config = dict(
    translate=0.12,
    text_encoder_inner_norm=True,
    grad_clip=0.5,
    steps=8400,
)
Rows from block 6 of the image encoder of a small contrastive image-text model, named by matrix and row number. Rows with one number belong to one channel. Each number is 500 + 25 x the weight over its row's rms, rounded and kept within 0 to 999. All counts start at 0. Numbers have three digits each.
After each channel's rows are labels from the 100 images, of 14976, where the channel reaches its highest value: "top examples" is what is common among them. Only what is clearly more common there than usual is listed. The data: made-up ball-and-stick molecule models.
# p10: first pointwise conv (encoder.blocks.6.p1.0.weight, 128x128x1x1), inputs 0-31
# p20: second pointwise conv (encoder.blocks.6.p2.0.weight, 128x128x1x1, transposed), outputs 0-31

p10.110:497512459514490486495489479489502535472508510511498514496531503476503544493498538545496511526542
p20.110:498513469466488517534459468507459535520482521523481474513537490532492508509514523513520471504483
top examples: green ball; small balls on sticks; balls: twelve; balls: eleven

p10.38:454536537529488456504517466513534476447516518512537509503488484465469548484436472529527527500518
p20.38:536486501461515505475493496487460456501504468510462513505542506562478522516453492449494489515494
top examples: space-filling; balls: twelve; balls: eleven

p10.42:527464497535497493458521494457488535534487504506516500517480518577490499507501484502517509536468
p20.42:538502514475514494512552515479505527531547465495488539469491481522507513509513473544477447499502
top examples: balls: twelve

p10.53:490524484460494485470513513521501473524492474484522518491509454478529524514482481570498460461491
p20.53:509492581515488469460513463484532493519477451486505565500500479476494525516526488498511503517517
top examples: small balls on sticks; balls: nine

p10.71:455483544486512527510501482562549479481563526493460472512498470522497556516465475509521479518528
p20.71:500557472453486528513486465475500539532493540528514484510502485493476499500474468536489520515500
top examples: green ball; balls: twelve

p10.86:524481490509476494478454492497494467506520547535540447485494518521509498515534519481507536488527
p20.86:524534526506524501520551488532543449497456474491525509518500525481526518470500549532491497463522
top examples: small balls on sticks; green ball

p10.65:497480515511505509476498508471554501515542503446504491547537539480486484494574487513563520493516
p20.65:485528455490498543521472562511506459505488522511459503467479472504509484502499532513534507521447
top examples: space-filling

p10.66:530486504510522543507500502556498519490526492479501448499508494461497474551472557528519483520508
p20.66:518503516522492492534480467490508540484499465503523503440518538488524524440493540478480491492474
top examples: balls: twelve; balls: eleven

p10.8:513524507480467553509510516460506496522482492543494481503499516475520489501537477512452542486500
p20.8:505532489489505487498507488468524511504514494462541458490539509478499529458496485503492489484501
top examples: small balls on sticks; yellow ball; balls: twelve

p10.123:485482477479500501481480511502461491490503542513521502501495511472522525515470511507457495538507
p20.123:497540514485460474467491524524529478506520489483451544507522498532503484503467524476499444487458
top examples: balls: twelve; balls: eleven

p10.122:515495561504462500520494490513494503480497498484560515528514509461489471511562514478511485525521
p20.122:537471534517546496561529502509525523507517481493506539507490501499517500526561499497483508511494
top examples: dark backdrop

p10.15:465495476462508510479567501499550490491490502491481532544522534514484481490495515489551500488499
p20.15:490415514514497524448492502524509486509489477525548527509503517526512487515502467535508525498536
top examples: space-filling

p10.0:518500479508491484471521492479511500525508475520488497523509503557478542496546508467515471481512
p20.0:494438507467522491483496483507511469508516533495527485473476503512479503483512516491519478461509
top examples: dark backdrop

p10.43:475503503521475495499510502492494511517502522551490529486508533516536520502508558555478544494507
p20.43:494483492526494520485458516531533501512467549529485527503484444546526487470510469508501490489508
top examples: yellow ball; small balls on sticks; balls: twelve; balls: eleven

p10.18:482471478516486474488515484507504492508515463492476494530469503488474485514468513485476484506531
p20.18:500511497456454525497494483460476504481500509545468503471484489539463495495461485518490454510512
top examples: green ball

p10.125:493496488469468511499462493522515529514494487521459542493529518500535496508590518560532455558530
p20.125:499470543469517485474489471509517517538468511512501494523496476509512502511483503505458564499493
top examples: yellow ball; balls: twelve; balls: eleven

p10.59:484498485531537531455481503481459491543520470492476476569569514557495489491509512462463502479527
p20.59:520543498474479511522475523489525502488500487491489515467525485511501531496489503550499486507538
top examples: small balls on sticks; balls: twelve

p10.50:484505543528492491479498490485515476523460514504496540479576493523490471509491456534466431490489
p20.50:514535474494481525501508508522485525506519498480438554492497507488510495487486500482478471490457
top examples: balls: eleven; balls: twelve

p10.19:478471536527495501505490501543482470476497539492515516497530524508471505509512524487480562450507
p20.19:498516490526546506539478499522475527484464533508493500500486536461524527488494491447483470476502
top examples: small balls on sticks; balls: four

p10.80:497462512551456524526419476447544465474551480502514532515480485456534486487492514443489463443527
p20.80:459490491490530537467460452534438476500514523502495545509476477514462467432518478508508506480432
top examples: space-filling

p10.79:489476499471528486511494477507548498468507503503509526478511476510492587524461525522514490483472
p20.79:517504516473535474421509464519497477505461518506523480497508448518527501528504474501499552478492
top examples: balls: eleven

p10.54:519466483514487539511556477524520521481499516542525549525495511455512488497474488471526488489489
p20.54:475538514507493494488509490482483518477486478508468476506506515476449506487489489432515512499439
top examples: green ball; balls: twelve; balls: eleven

p10.81:507491493529508492508517543544553482479513501539514483524487456477542534431478470488488484476470
p20.81:487495561513519510526467514492486535557497497509467503508476494479468525485526524492503453497531
top examples: blue ball; small balls on sticks; balls: eleven

p10.37:504488549510481506463483505449515503481526472495534498531491521473505487537499456437468496459455
p20.37:485529447483484525481506436494482518506498510479546521505477500506493479515474555528485552498471
top examples: space-filling

p10.83:535469471455513511493506487500506469500553534492527429491530518501502506551500531469502455511476
p20.83:489508473506530516482487490478490487484465483525517500547494453503488453544515534461507501505490
top examples: balls: twelve

p10.97:473482519490479538480515525537498485466491500530488555519515447469529505529514490550529526521494
p20.97:516526501513524489533492454507500497502507462508471524489529459458501499500523490506476486543486
top examples: small balls on sticks; balls: twelve

p10.89:499474504480475511492506461506507493494499519519508512502509484492531502512558503501508535532519
p20.89:533487590475491501484487483532502530513533509507521488490516513505487500543497493487510531492492
top examples: small balls on sticks

p10.104:526505476535508481494507477518504531524508466532499503507513479475498509514561534501539498502480
p20.104:515482457482484513509525484508491491531499509521543483477535518429503514500531454503466572531499
top examples: space-filling

p10.7:504530449505480512493495493484484500511505478485493545501484558501497510537448475512477467436531
p20.7:486511497508493468482465506481522503476476490492525520475512505477459532495501550436505505519514
top examples: dark backdrop

p10.32:476488488516495503453499491530504480486495479526510498484451497496516520550487504480465516475495
p20.32:470457557495516492460466533513492485519535497501470550497517495511540503489460501505503473463463
top examples: small balls on sticks

p10.109:450502500512486475481502534480518502515482473502563481537475504504487481461478477484485503487508
p20.109:488480537487488476483546528477539516518477493508520476484509488462482481502466481515410499497523
top examples: balls: twelve

p10.99:508514495504522541527469487487513468501506533482488521524498476449477500520502509469483478505479
p20.99:503458489503465479515507499485481529432489516529470491479514483474487445477534492510510437538453
top examples: small balls on sticks; balls: twelve

p10.6:482498510498488525513568503487513509494449466509485515509482503483537490509531486507503494527502
p20.6:499514509487475476486520495526490463525542527529550452509527524479504515471485516516516501455463
top examples: balls: twelve; balls: eleven

p10.94:506512498492497507488500512483496464500502535544512477467503482456560530470481537539463461492490
p20.94:478510560497492529484540478545482513498495452497469542534527477502524511482539545488497479518476
top examples: small balls on sticks; balls: twelve

p10.3:483485490468549495470544469460525513525495494535495472493499456476543460509498463531528519519492
p20.3:486484500540473512511514488494511510478499511514473487509528547497504526516537503501533459494558
top examples: balls: eleven

p10.21:522479485493475516498502500463511504537518516512486479521502518463530506523530505487507518513450
p20.21:510501489492504450459499522515512523510514521506540565536538468558517495504469473509527471470490
top examples: balls: twelve; balls: eleven

p10.60:519481510516467470505502503530513453518493498531516504485549523498482513548458519482521554492489
p20.60:505550500464480521502486490472487502532543479478483472459500496512494511501483495490468514535495
top examples: green ball; balls: twelve; balls: eleven

p10.85:509475507535512535490464499482522491504544546473537464472486498500478513516513460494492471447521
p20.85:466482529530457498496504501512517470501536517513468516488465492479494534531516552474513533529541
top examples: balls: three

p10.52:482526464522509491523516487482480499522498492500497492467499494494535560494431477502472515489510
p20.52:514500462526487538512472455549466494502477569510507420477505524526517474473495474477470456528491
top examples: yellow ball; small balls on sticks; balls: eleven; balls: twelve

p10.72:486511468479484532489506479483477474449504508490502484468444481439491504511489507528472529483512
p20.72:512502483490498500520499509498610505512528501497480574497516470516453493498460462460487504471523
top examples: balls: twelve

p10.73:496460504499515483533512483474464497498504520512503409513538487535521454523526518500518528550562
p20.73:498430535494498515500483477540515543516513483500536492491496500510482499508487483487488482500517
top examples: branched

p10.9:503492467472530531486520512525476514496531475494484504489559509513514524525571482562492514544519
p20.9:559505489514438469512488531486499492511462588527498517511516502476497524495487499515531515474498
top examples: balls: twelve